python train.py --hop_length=160 --win_length=512 --loss="softmax" --text_encoder_norm="layernorm" --text_encoder_activation="relu" --text_encoder_qk_norm=false --adamw_lr_other_params=0.0011 --warmup_steps=270
Rows from block 4 of the text encoder of a small contrastive audio-text model, named by matrix and row number. Rows with one number belong to one neuron. Each number is 128 + 32 x the weight over its row's rms, rounded and kept within 0 to 255. All counts start at 0.
After each neuron's rows are labels from the 100 texts, of 14848, where the neuron reaches its highest value: "tokens" is the input token at the peak. Only what is clearly more common there than usual is listed. The data: single English nouns, adjectives and verbs, spoken by a formant synthesiser in many voices. In brackets: how many of the 100.
# fc1: MLP up (text_encoder.blocks.4.mlp.fc1.weight, 512x128), inputs 0-127
# fc2: MLP down (text_encoder.blocks.4.mlp.fc2.weight, 128x512, transposed), outputs 0-127

fc1.34 [132 110 106 137 189 181 135  86 160 114 106 163  96 138 120 149 103 146 121 107 111 157  69 154 134  86 200 133 142 140 153  94 136 110 185 153 147 175 133 150 151  95  91 109 169 114 161 170 106 132  54 123 132  97  71 139  55 124  87 202 147 106 183 139 110 139 162 124 137 108 116 146  82 159  67 157 157  65 146  78 117  78 116  69 176 176 104 173 142 134 122 116 166 110 154  98 115  94 118 117  96  48 136 120 139  71 129 143 138 143 135 123 123 156 109 109 157 151 194 125 116 149 144 174 117 134 129 154]
fc2.34 [110 139 110 120 151 127  89  98 155  85  82 134  83 120 123 152  69  86 141 151 118 166  64  95 165  86 142 129 102 100 118  96 132  77 166 146  89 146 116 113 179  88  99 176 140 121 195 135 119 152 100 124 133  98 118 108  91 140 158 180 177  70 100  98 132 175 143 168 129 110 120 107 105 132  70  90 137 101 164 114 155  22 132 146  99 135 139 188 148 213 163 102 133  66 151  76 169 133 134 165 129 154 111 128 111 127 122 204 145 117 163 118 124 115  89 107 144 173 151 161 111 126  90 118 113 110 103 128]
tokens: "<end>" (100)

fc1.477 [212 127 122  99 101 147 190 133 135 109 152 157 155 132 135  69 179  78 101  69 147 197 108 199 137  96 129 151 156 108 122 192  86 116 167 107  76 103 129  81 130  92 129 149 129 111 113 115  68 126 146 130 112 148 197 169 110  93 130 126 177 109 127 105 128 152 176 189 140 157  94 145 136 127 141  91  74 132  93 132 119 146 218 151 123 115 109 151 159 134 177  84  87 117 144 141 133 141  94 114 136 192  80 129 125 125 161 157 161 139 148 182 145 142  83 132 136 122  71  87 157 135 122 102 118 164 129 135]
fc2.477 [120 169 112 134 144  35 155 132 147 122 108 145 169 120  90 106 169  89 157  91 138  93 101 156 138 163 118 151 183 164 143 161 102 138 149 175 100  85 110 114 102 124 121 123 101  97 160 140  74 113 180 117 134  84 172 159 100 135 163 123 154  99  97 103 106 136 116  99 149 132 101 121 129 125 111  99  63 124 118  87 131 153 123 174 144  95 220 153 148 136  83 128  90 136 152 162 133 154  98 137 119 180 107  88 123 121 135 127 200 130 131 186 116 154 117 135 131 121  92 147 177 141  14 102 183 200 105 102]
tokens: "r" (100)

fc1.193 [127 128  86 141 156  99 131 143  73 127 139 127  60 130 188  95 133 135  46  74  90 104 127 149 132 150 144 117  80 185 151 147 123 157 112  97 146 112  66 194 115 120  71 111  73 139  91 187  92 121  87 177 136 163 164 111 145 140 104 153 105 146 158 162 142 107 138 122 141 144 103 154 127 188 155  61 115 122 139 109 143 123 171 125 181 129 113 128  74 117 116 127 104  88 170 146 154 108 121 115 124 171  83  97 162 168 147 127  53 114  85 168 114 129 130 147 186 154 124 159 140  79 130  53 112 147 100 167]
fc2.193 [181  75 100 173 107 129 186  96  92 122 130  93 111 172 136 135 137 124  94  79  99 103 151 148 170 119 104 138 161 126 188  92 111 138 163 121 168  70 112 153 186 112 110  35 157  89  52 199  90 131 123 122 164 123 131 112 143 131 145 110 119 135 123 121 154 166 129  82 175 105 119 143 146 157 147 152 158 114 157 105 123 171 124 127 181  97 148 179  99 129 181 177 120 135 154  92 116 118 104  83  73 109 156 143 117 123 135 122 103  85  76 197 116 128 150 201 124 165 108 180  79 122 147 129 109 124  96 143]
tokens: "<end>" (100)

fc1.134 [113 115  88 131 103 201  99 118  97 136 128 152 112  98  51 153 149 173 104  82 101 161 131 104 167 141 180  93 118 105  90 166 111 124 177 136 124 172 116 142 134 119 114  97 121 111 176 145  74 128 117 121 155 166 116 125 160 140 135 160 155  88 162 115 119 165 106 126  61  92 115 118 160 136  97  98 144 143 139 104 179  66 141 156 176 108 121 148 138 162 112 152 196  76 161 104 142 138 132 131  69  94 136 118 185 150 189 127 138 153  89 146 173 177 179 182 155 161 180 113  63 152 165  99 138  60 112 110]
fc2.134 [113 137 113 160  86 138 110 162 115 116 140  88 101 152  98 148 132 147 129 102  86 133 156 107 118 115 161  76 117 125 108 106 122 144 126  63 108 154 188 132 141  82  94  95 160 151 213  84  84  85 115 159 160 159 110 121  70  79 151 145 182  87 153 136  98 132 116 104 159 107 142 125 103 162  93  76  87 196  69 117 144 119 127 119 129 183  87 118 138 157 130  94 173 135 150  70 136 182  92 146  94 124  93 102 105 149 109 156 169 122  95 141 143  77 167 111 103 140 139 157  88 179 132 172 170  66  53 132]
tokens: "m" (100)

fc1.258 [103 109 159 128 122 191 136 126 141 120  92 141 132 166 144 143 138 146 139  87 110 139 126 184 127 141 119 168  89 164  70 199  99 178 121 112 141 118 145 178 129 158 123 157 112 116 127 139  91 127 139 187 142 134 122  83 189 141 156 151 107  97 152 167 138  97 173  67 148  90 143 140 113 175 142 109 112 131 184 115  84 121 121 122 130 117 151 217   5 123 128 160 111 121 130 137 153  79 122 113  73 132 113 138 169 194 120 156 127 129 153 175  97 111 104 120 104 155 118 208 115 152 163 147 157 166 137  66]
fc2.258 [144 113 134 128 106 115 180 148 152 119  37 103  75 162 153 136 130 116 116 132 168 101  89 112 180  88  45 152 155 150  84 161 138 121  86  96 138  69  93 176  91 164 149  76  71 150 119 150  76 170 114 141 138 102 108  81 163  94 120 108 105  58 116 143 101 137 158  81 149 109 115 102  97 198 164 113  90 125 165 142 111 158 113 148  98  88 143 133  55 140 118 146 130  94 137 122  96  87 118 106  89 129 103 151 179 143 162 166  80 155  92 161 129 108  72 118 129 177 138 157 102 115  94 139 150 104 145 108]
tokens: "e" (100)

fc1.468 [121 107 121 133 134 182 161 126  65  93 126 184  87 132  74 159 129 139 174 140 119  88 104  92 128  89 148 113 133 118 120 103 143 107 128  89 156 131 129 118  96 105 108  97 145  79 173 161  59 183 109 114 174 125 122 148 141 149 119 137 140 131 152 148 147 152 161 148 127  64 175 136 119  72  89  99  64  78 160 142 113 147  92 121 161 109 111 132 206  70 103 119 175  76 151 141 111  52 147  74 172 117 111 133 115 168 157 163 159 163 159 176 132 158 119 113 111 171 186 126 129 169 107 132 171 138 133 204]
fc2.468 [ 95 133 162  85 164 182  71  65  73 100 148 156  98  94 161 163 124  80 165 127 131 141 146 157 137  84 141 124 133 110 175 171 154 126 108  94 149 114 101 105 133 111 146  82 152  87 161  89 153 142 135 139 141 126  83 124 115 154 120  89 131 106  73 167 141  70  92 168 123 120 111 141  91 158 105 140 133 136 118 207 140  67 138  77 131 127 135  98 107 123 137  74 148 108 140 120 172  79 136  81 141 179  93 103 140 176 157 102 117  79 134 116 100 140  71 219 103 150  88 154  73 112 174  99 161 180 135 111]
tokens: "r" (100)

fc1.259 [114 131 132 124 125 157 153 102 155  86  94 157 153 152 119 176  88 138 126 109  44 155 113  88 130 221 154 113 122 143 161 124  87 123  84 152 141  95 163 151 134 136  83 153 156 131 118 149  91 106  97 167 116 139 145 133 166 116 147 184  98  99  95 143 149  99 134 160 194 112 132  99 166 135 158 153 115 151 116 137 116 167 125  56 151 127 121 117 158 158 112 143  62 166 160 167 169 115  99 177 106 127 107 176 142 121 149 143 122 180 102 132 130  87 120 183 104 117 158 115 125  47  48  47  79  84 145 147]
fc2.259 [172  93 165 114 115 109 167  95  84 121 111 153 177 152 124 117 157  69 100 114 115  82 132  68 156 154 158 138  90 152 149 179 123 125  49 154  88  66  63 146  99 161  79 141 181 121 129 151 121 150  94 132  93  82 126 158 156 118  67 108  95  95  90  97 164 120 171 183 145 139 119  80 157 145 135 185  87 178 144 164 163 150 109 101 131 136 173 107 183 100 179 159  82 121 164 136  98  49 155 152 111 126 138 104 133 147 153  97 100 166 162 114 149 127 139 155 131 119 117 130 119  86  97  94 145 119 157 161]
tokens: "e" (100)

fc1.183 [215 103 162 137  76 130 134 145 180 161 153 126 114 109  95 109 105  42 101 113 129  94 126 187 156  73 111 159 100 192 116 124 116 124 123 144 130 144 128 168 127 125 116 155 140 121 119 158  99 110 119 113 117 123 220  75  80 125 153 126 104 115  74  96 167 171 117 138 132 154 169 134 152 162 123  84 126 126  86 147  72 128 164 159 130 118 123 188 150 156 176 190 110 157 160  97 150  82 106 125 127 119 125 149 141 110 173 141 167 103 152 160 177  88 174 180 133  74 165 123 107 124 135 173 191  92 132 162]
fc2.183 [149 108 129 126 158 107 133 117 168 139 170  78 103 155 172 123 131  76  97 147 129 121 138 153 173 120 119 183 139 183 111 128 108 139  69 112 151 141 140 155  97 137 125 181 164 185 165  94 129 119 170  92 134  75 200 136 105 116  96 105 141 178 145 113 169 173 139  90 159 166 130  82 103 119 121 113  80 157 144 105  99  97 140 202 133 115  81 230 142 117 164 147 143 132  87 111 209 131  50 127 155 104 140 154 116 127 162 174 135  94 117 141 130 137 135 170 139  89  95 145  86 132 148 140 164 120  75 179]
tokens: "p" (100)

fc1.316 [171 105 155 161 156 151 190 132 138 183 174 133 147 160 179  97 150 160 132 141 112  97 142 111 185 121 121  90  75 154  98 185 181 134 130 152 153 125 109 136  80 130 135 104 178 140  68 155 161 129 148 143  70 116  87 109 119  98 167  61 148 147 172 105 121  90 137 147 127 132  66 193 137 134 116 130 128  86 119 131 104 116 157 117 139  70 114 137 157 132 108 127 147 122 198 143 138 164 124  40 104 109 140  89 118 147 133  99 181 150 182  63 164  73 167 134  86 127 115 142 141 191 145  99 141 159 130  87]
fc2.316 [ 90 104 137 113 208 116 114 108 165 160 198 127 166 146 149 100 145 144 151 112 152  66 140 136 140 161 103 132 100 141  70 154 139 119 112 189 113 155  72 171 138  89 133 129 111 121 108 156 185 166 164 116  55 125 122  80 122 132 126  73 165 136 140  81 116 117 110 134 144 144 110 175 145 101 152 152 142 121 142  94 151 122 105 138 130 114 114 148 186 120 122 116 146 160 164 131 170 160 100  33  46 122 117  86 148 109 110 123 184 140 133  61 167 106 179 103 136 114  90 106 151 224 120 138 152 128 153 118]
tokens: "c" (100)

fc1.424 [112  85  80 158  96 150 128 123 120  99 127 164  75 153 111 133 151 116 158 148  95 132 152 176 141 152 161 160 155  99 147 131 189 127 175 108 128 157 163 111 158 114  63  99 138 115 195 139 133 131 109 103 135 202  76 102  65 124  67 154 197 121 149 107 134 163 131 157 100 104 133 114 149 149 141  87 132  85 192 155  66 117 100 143 151  82  72 124 158 123 132 115 160 120 147  51 162  92 113 141 100 100 123  79 151 150 138 124 120 163 108 144 145 143 115 184 183 120 208 130  85 165 182 105 107 145 159 126]
fc2.424 [126 125 121 134 137  91 106  93  63  82 121 134  72 177  76 154 137 148 134 150 129 170 127 129 130 121 205 113 103 110 100  94 206 121 120  65  97 155 125 135 113 130 106 135 102  55 208 135 149 124 172  84 128  61 121 144  97 104 114 154 108 152 132 112 126 179 139 122  81 103 149  83 107 162 123  82  88 112 149 120  74 108  40 167  88  82  92 152 123 109 126  94 103  71 133  94 122 111 112 158  59 143  97 108 162 137 184 139 118 149 117 138 111 111 128 111 138 180 133 123  98 163 196 145 132 125 133 122]
tokens: "m" (100)

fc1.465 [130 146 163  98 182 127 107 156  90 159 148 138 179 153  69 154  97 102 150 130  86 115 166 189  42 150 165 136 166 111 167 132 170  85 106 173 156 123  69 134  77  93  44 114 137 130  95 124 118 106 117  46 152 142 112 145 160 116 126 151 162 164  97 111 108 114 105 102 178 149  89 146 124 118 145 139 127  99 110 116 150 168 131 151 164 107 147 118  80 153 118 188 115  98  86  96 125 126 110  84 129  94 131 159 136 122 122 113 146 199 121 154 173 164 144 137 131 105  61 152 204 155 159 128  94 125  75 112]
fc2.465 [159 183 145  57 121 148 127 128 138 195  53 113  92 118 144 131 127 208 177  91 150 161 127 152 106 161 130 123 121 134 150 115 154 129 189 119 130 144 102 111 175 160  39 153 136 155 131 168  90 107 156 117 151 177 101 118 159 168 100 158 184 139 104 149 116  55 109 122 144 144 159 173 146 126 154 179 101  91 151 139 121 165 149 105 130  97 161 100  61 210 118 120 130 127 142  92 209 120 104 126 105 149 135 146 123 173 104 172 123 125 124 129 134 163 171 112 122 148  93 136 186 151 154 108 122 167 103 107]
tokens: "c" (100)

fc1.201 [176  98 185 167 125 107 115 127  69 160 140  93 160 148 108 190 184  95 167 100  90  93 133 118 160 143 147 108 118 175 103 158 168 143 141 168 136 161 186 112  91 102 139 170 143 161  95 121 103 114 133 139 152 113 176 131  94 157  94 126  89 162 158 103 158  81 184  90 113 152  92 135 125  90 125 138 142 130 224  80 131 103 158 117  73 141  96 170  95 136 131 165 114 161 128 177 167  48  80 123 112 103 180 156 122 109 132 141 100 180 148 141 119  93 163 140 101 144 187 131 126  65 131 140 158 141 120 160]
fc2.201 [126 104 162  96  82 101 135 153 120 154  85  64 160 180  87 104 177 125 111 115 122  65 134 139 169 127 112  99  94 163 156 145 114  46 155  94 172 163 172 127  52 110 170 146 124 179  88 166 142 107 115  91  85 100 180 171 162 198 130  90 146 123 124 123 181 152 144 129  83 120 176 180 111  84 180 109 159  89 119  94 127  94 143 132 148 124 149 174  72 102 164 124 114 118 113 100 151  52  96 131 137 144 124 103 115 145 144 127 107 170  99  92 123 121 157  95  80 117 137 100  85  87 130 123 144 105 151 132]
tokens: "<end>" (100)

fc1.238 [124  97 125 152 133 156 143  77  43 125 139 144  84 114  72 144 154 135 126 157  72 161 134 119 198  76 139 103 141 142 164 138 100 109 144 164 149  88 135 144 147 140 120 156  92 107 169 188 170 140 141  87 128 101 127 135 113 160 148 199 151 151 109 148 157 124 137 144 110  69 133 160 149 110 126 103  99  52 147  88 101 138  99 132 121  78 107 151 195  88  89 121 182  68 172  69 172 137 137 118 126 127 142 195 165 141 139 154 188 192 108 131 143 163 106 129 151 149 181 143 130 141 164 117  94 166 138 172]
fc2.238 [104 135 127 103 133 131 154  63  47  60 136 129  78 117 135 151 136 115 128 144 108 165 108 146 182 116 139 147 124 148 147  95  80  81 152 131 154 117 173 133 153  95 129 129 142  95 154  74 135  94 117  94 102  87 150 122 151 146 152 191 140  96 146 228 152 110 102 186  84  89 133 178 122 108 154 128 156 129 154 152  75 145 117  93 100  45 126 168 132  76 114 111 108  66 183 112 146 199 124 115 147 118 164 118 124 160  90 147 135 146 115  76 120 158 121 150 102 144 165 135  89 109 151  95  60 108 131 103]
tokens: "m" (100)

fc1.398 [110  96 134 136 169 134 135 112 102 157 179 148 128 118 125 157 156 175 130 113  72 105 134 164 122 150 116  95 106 178 133 103 189  89  58 105 119  96 157 123  98 134 163 130 136  62 126 151  87 158 168  99 165 110 118 131 157 162 181 108 121 184 191 164 120 138 164 181 153 100 173 126 112 100 133 210 104 103  92 121 140 124 101  85 127 110 152 130 171 118 195 146 127  95 133 159 150 123 114  60 174 181 149 170 118 106 160 126 228 141 102 162 142 151 106 109  83 186 170 148 134 107 118 123 150 127 164 135]
fc2.398 [213  75 157  68 186 106 168 111  50 115 152 122 113 143 123 108 155 124 154 198  71 137 143 143 165 158 138 148 107 153 130 117 159  62 101 133  74 123 172 112 101 108 159 145 112 114 135 156 115 127 123 102 108  86  76 148 103 135 163 135 142 136 170 133 131 125 156 126 181 153 158 164 125  69 174 150 137 140 126 171 151 148 117  60  99  65 130 101 149 143 189  91 115  66  98 139 101 127 132 120 143 136 126 143 128 172 167 142 157 154 128 115 101 128  46 130  98 148  92 130 115 115 100 125 153  96 199 180]
tokens: "r" (100)

fc1.334 [140  90 105 159 101 127 119 159  83  90 117 161 162 126 165 136 142 120 102 138 172 160 134 138 116 123 108 100 111 132  86  59 137 101 138  80 131 134 117 127  83 146  80 198 130 189 166 146 102 116 159  99 165 137 140 175 213  85 120 159 142 155  97 108  92 125 117 108 139 120 101 165 108 196 132 175 185 140  93 123  79 133 126  17 152 124 107  92 162 164  98 108 196 135 151 136  97  45 127 140 142 166 140 122 149  80 157 177 153 136 106 135 142 118 122 147 142 135 138 154 176  99 159 129 154 133 189 136]
fc2.334 [123 108  93  74 103 138 108 146 143 117 104 110 180 141 183 145 104 135 127 155 146 138 162 111 128 123  99 119 145 151  26  78 152 119  81  51 116 106 133 115 100 170  73 170 163 142 166 146 128 128 158 118 149 126 110 160 132  71  97 159 110  68 120  91  99 173 109  63 169 134  47 150  95 133  87 169 194  94 103 116  79 117 132  47 140 127 115 101 114 139  92 130 137 157 123  96 111 133 106 114  78 172 137 132  95  73 156 148 120  71  88  85 108 105 144 166 143 148 114 136 163 160 130 152 168 121 136 121]
tokens: "f" (100)

fc1.65 [184 106  79 178 122 102 131 160 135 145 110 114 153 111 109 114 120 104 144 119 146 156 141 117 150 130 182 100 120 103 112  81  58 126 112 176  97 111  90 167 129  64  62 131 108 113 157  79 204 134 119  80 104 141 151 185 113 180 195 136 148 115 162 154 141 149 165  60 120 116 138 183 148 170 161 103 115 181 168 178 143 112 124 172 156 146 144 120 126 114 154 150 206  91 118 108 123 105 109  78 168 119  96 101 104 118  70  87 166 172 100 100 114 137  97 171 144  88 131 127 137 105  82 140  88 123 130  93]
fc2.65 [111 121 124 121 151 104 119 107 117 143  99 111 144 109 117  91 119  65 130 155 100 109 177 157 156 160 166 138 144 123 141 123 104 157 131 186  98 176 158 102 154 125  91 161 123 126 169 109 174  92 201 146 125 135 101 110 150 136 121 143 139  67 128 168 113 186 135 116  94 177 110 177 123 132 124  72 134 102 189 142 173 122 158 165 137 194  91 114 127 111 113 101 189 144 126 164 171  81 132  66 120 109 105 117  89  99  78 172 109  90  49 101 139  97  95 146 182 114 176  70  83  63  82 120 121 131 159 162]
tokens: "e" (100)

fc1.229 [143  62 142 119 120 142 151  71 238  77 127 151 167 169 181 115 121  91 148 117 121 105 162 139 123 135 179 134  94 134 198 108 113 133 212 120 149 123 148 183 140  93 126 147 126 171 107 174 167 158  50  97 179  75 131 141 149 117 131 117 115  89 126 120 146 111 175 105  98  63  93 121 126 103  82 162 122 137  95 108 150 108 115 130  79 143 124 121 156 153 146  95 118 154 107 114 100 125 157  92 115 127 126 198 150 102 143 113  76 132 174  86  78  97 106 168 124 142 161  97 149 134 189 148 129 118 106 142]
fc2.229 [102 134 113  64 134 107 179  56 173  79 141 150 187 154 143 177 136 133 177 146 114  84 190 116 121 144 129 146 123  53 188 111  69 130 120 172 128 144 141 146 143 102 144 172 159 181  78 154 148 138 116 148 147 143 146 118 131 165 106 165  85 142  86 108 109 105 138 101  67  76 102 162 157 136 108 177  83 188 101 122 131  84 111 182 169 153 166 140 170 225 166 151  90 115 122 116 132 154 131 166 153 156 148 157 147 134 134 174  98 110 126 108 115 114  89 137 178 156 120 117 133 138 160 112 134 136 121 159]
tokens: "c" (100)

fc1.49 [ 72  99 142 161  99  89 136 148  55 109 153 101  72 121  83 107 100 127 110 115  71 194 186 149 162  83 168 150 135 168 141 132  95 170 152 137 135 110 112 178  66 139 101  77 141 132 139 176 110 103 102 111 159 131 133 115  94 143 181 224 175 151 107 121 163 122 107 153  66  99 110 118 151 108  96  84  94 121 133  84 128  98 160 147 143 109  91 130 155  86  86 138 150 103 143 116 148 102 186 107 136  96 159  93 174 134 166 130 149 150 120 160 118 105 176 177 153 135 145 102  92 117 159 130  98  87 189 116]
fc2.49 [122 116 130 145 110 151 147 158 111 136 138 103 120 126 101 144 143 103 142 127 103 120 161 161 151  26 171 166 139 202 122 166 165 149 140 158 158 148 109 135 132 131  90 145 135 156 136 126  67 122 116 127 157 143 109 108 169 101 188 219  92 141  85 137 123 150  47 169  83  57 122 140 132 165 135 100 158 121  67 104 124  81 155 111 105  97 144 144 107 140 111 162  90 118 103  69 103 120 113 125 156  99  88  79 154 138 110 206 170 129 123 161 163 117 171 150 117 150 170 130  68 133  90 110  98  76 169 158]
tokens: "m" (100)

fc1.326 [145  97 124 131 117 136 142  71  77 109  94 170 111 129  95 148 125 158 177 141  93  83 123 101 165 128 173 110 172 118 172 115 153 101 178 134 136 156 128  76 117 124  99 113 145 130 204 158  80 140  82 128 166 155  98 130 117 176 146 182 145 182 201 137 141 155 172 135 105  91 174 151 127 109 137  82  99 102 179 141  93 110 111 148 164 114 108 148 183 184 133 116 152  30 119  73 169 102 111  81 115  93 118 146 162 160 142 140 158 163  99 148 144 163 149 139  96 160 186 125  88 178 150 114 152  88 140 138]
fc2.326 [ 42 104 115 152 136 120 105  54  73 146  97 177  83 153 142 100 118 122 167 113 158 139  98  87 161 117 147  91 155 145 171  82  79  60 161 130 148 184 131  90 135  80 100  88 109  82 161  87 128 172 113 132 119 151 136  94 101 157 143 142 134 140 171 124 131 130 112 133 140  79 130 151 123 185 107  75 115 153 179 174 122  64  93 120 145  92 154 127 132 172 160  76 134  62 114  96 178  92 120 145 138 160 120 130 135 112 105 137  94  87  65 142 146 197 143 150  64 126 118 132  99 147  90 133 124 157 126 109]
tokens: "m" (100)

fc1.342 [122 111 121 130 183  93 117 179 125 163 166 122 115  81 125 122 117 162 121 120 118 112 136 176  61  72 176 113 142 122 137  98 107 182 113 121 144 107 128 167 243 162 120 146 192 128 180 152 114 125 151 136 126 177 111 178 120  80 175 149  72 100 121 163 112 107 200 163 144 112 137 134  98 104 157  91 160 119 110 165 117 125 122 224  99 124 107  95 133 194  77 135 157  90  88 141  90 122 108 133  98 146 145 138 123 124 115 167 129 175 194 132 138 118 149 119 119 146 127  85 159 152 119  70 132  99 157 146]
fc2.342 [131 145 131 121 237  93  89 171  97 181 161 138 130 117 101 109 156 170 141 175 135 137 163 106  85  27 149 149 114 162 175 114 130 151 116 106 161 104  87 155 151 131 140 118 122 151  95  76 117 142 141 159 171 127 102  93 138  84 180 147  89 116 131 141 179 126 190 122 143  88 118 112 100 184 126  92 182  92 123 154 154 101 132 164 142  77 122 107 105 188  58 149  96 141 130 120 106 168 119 174 140 163 110 106  99 165 131 149 122  98 170 125 157 182 136 130 116 147 144  77 137 100 127  85 156  86 102 167]
tokens: "e" (100)

fc1.83 [ 53 174 110 179 131 212 143 164 174 113 110 135 157  36 156 109 167 133 141  87 201 151 137 145  92 173 141 138 147 150 132 116 126 164 151 141 153 156 118 127 132 109 148 120 144 186 159 104 109 104 162  96 160 139 170 177 210 157 148 174 163 105 117  94  95  77 130 173 133 109 122 186 128 167 154 214 145 133 102 135 140 112 122 142 173  74 121 137 120 133 148 130 121 149 163 104 122 125 152 117 137 137 100 155 116 124 166  83 154 162  90 106 136 130 108  84  88 122 101 151  56 102 169  90 136 125 150 125]
fc2.83 [115 147 128 129 167 127 122  98 144 153  83 121 117  96 190 125 174 127 120 102 122 182 141 138  75 131 162 113 126 134 161 119 180 137  97 135 131 212 133  37 120 173 145 160 163 182 145 124 164  64  67 121  74 169 100 112 105 190 156 144 146 106 113  97 180  71 143 134 153 122 130 114  97 197 156 183 107  90 158 121 116 117 132 172 113  63 187  96 120 187 129 106 107 185 138 104 118 171  78 109 121 104 148 108 129 125 165 115 128 103 147 122 107 154 122 128 109 153 107 136  85 154  95 131 148 125 107  63]
tokens: "<end>" (100)

fc1.289 [123 131 186 111 121  77 145 131 123 133 168 140 142 129 150 144 175 145 120  97 132 156 172 154  85 136 118 154 188 128 126 134 124 121 193 111 114 200 151  76  91 124 160  88 153  54 128 157 114 158 167 132  97 136 167 137 186 130 150 148 119  91 130 140  96 100 185 133 132  86  90 152 186 118 123  54 144 176 157 156 122 166 194 127 145 175 116 136 180  93 151 112  50 172 115 144 160 144 149  89 117 140 114 134 141  52 115 117 143 105 147 120 165 156  61 135 113 160 131  58 186 159 136 103 148 126 126 109]
fc2.289 [154 137 150 104 103 105 146 126  98  74  67 147 138  88 106  96  74  64 127  72 158  88 131 161 161 112 148 115 196  98 113 167  92 117 159 121 146 123 114 149 144 126 182  92 167  95 177 111 144 161 129 152 134  75 136 160 113 115  93 170 178 128 102 134 126  93 139  39 122  80  86 107  70 105  89 103 136 158 145  82 129 146  72  69 121 103 128 169 158 113 111  84 105 194 108 144 145 173 143 130 144 174 199  97 100 148 127 122 153  82  81  98  79 134 134 131 129 178 147 108 117 129  92 114 146  95 127 128]
tokens: "r" (100)

fc1.337 [135 110 136 131 111 147 131 157  43 117 105 178  79 161 126 112  83 134 102 154 160  97 126 146 112 109 116 109 101  98  85  99  97  85 167 101 103 114 143  66  86 150 103 112 183 151 110 123  75 173 172 125 162 124 134 136 178 133 125 193 127  99 114 142 116  82 142 129 123  95 106 127 160 215 176 152 181 128 150 162 145 160 123  57 116 164  97 131 131 163  86 115 132  83  90 141 132  87 188 143 188 138 138 130 153  67 132 110 124  83 121 112 205 106 137 108 119  90 113 113 160 146 136 153  62 187 136 142]
fc2.337 [155  63 116 119 158 158 142 145 121  45 119 151  49 168 132 161 145 102  95 143 179 119 127 118 129 103  54 110 132 114 114  88 102  78 145 113 129 115 139  93 146 125  79 140 117 164  81 113 110 131 123 130 138  75 107 145 139 177 145 152  93  98 124 113 125 109 148 138 125 151 104 157 166 169 152 184 180 103 154 116 119 187 135  78  69 174 127 151 112 101 114  92  67 123  75 115 146 151 146 123 140 110 152 149 119  68 144 179 169 140 144  80 169  59 155 169 187 107 140 151 124 172  91 158 142 194 137 157]
tokens: "f" (100)

fc1.311 [140 112 145 131 199 198  90 142 165  92 176 158  80  89 104 148 121 164 118 143 129 172 115  98 168 156  90 111 121 151 138 121 135 139 151 116 113 140  90 151  71  63  94  87 151 100 148 172 126 158  92 116 197 130 158 147 103 173  95 111  72  86 116 171  92  68 208 149 143 152  97  53 132 125  79 153  92 135 135 142 112  71  89 111 157 147 107 154 157 129 154 179  96 146 121 156 126 149 158 129 136 139 123 126  92  92 104 153 132 132 172 138 122 137 172 174 160 211 137 100 148 142 179 136 121 107 114 132]
fc2.311 [143 109 143 133 140 130  56 125 132 124 194 153 152  93 125  27  89 161 122 163 153 158 123 197 145 151 145 140 171 126 174 103 125 122 115 127  98 150 180 118  89 188 117 163 145  92 114 114 122  98 143 127 121 149 119 136 119 146 152 129  58 105 192 125 114 126 158 151  52 129  55 132 188 123 109 152  84 137 140 114 155  74 104 140 143 151 140 180  81 136 155 138 103 116 144  99  88 192 186  94  65 102 145 105 113 193 163 160 135 147  86 170 143  98 127 151 148 146 128 133 120 108 164 135 137 146 107  74]
tokens: "<end>" (100)

fc1.297 [140  94 124 143  81 120 118 118  88  86 152 142 164 148 122 150 106 133  78 125 168 149 106 168 105 126 105 126 149 120  86  58 134  99 125  55 108 132 175 167  88 138 118 186 131 176 203 128 116 111 169  80  95 123 133 143 191 110 126 185 141 127 100  94 144 119 146  97 174 136  96 161 147 159 129 154 182 107  81 168  93 152 147  48 127 160  98 101 141 165  96 145 198 165 116 160 106  60 159 116 141 192  91 101 163  91 173 148 131  97 130  99 162 118 164 146 134 117 137 158 178 110 150 130 179 114 145 148]
fc2.297 [158  90 107 112 122  92 163 133 113 154 141 104 223  97 171 229 126 154 172 131 136 151  80 119 125 138 135 154 115 109  86 114 151 147 110 105 142 128 140 135 110 156  69 161 155 172 138 145  84 150 157 147 143 117 142 162 189  84  92 114 175 123  85 102 139 197 122  91 123  91 103 111 141 127 162 142 152  94 107  97 112  57 160  91 170 125 142 169  80 185 126 103 169 175 155 113 112 147 141 121 141 185 118 155 156 111 136 179  77 157  65 128 145 154 161 148 163 147 136 146 190 137 122 135 163  85 127 157]
tokens: "f" (100)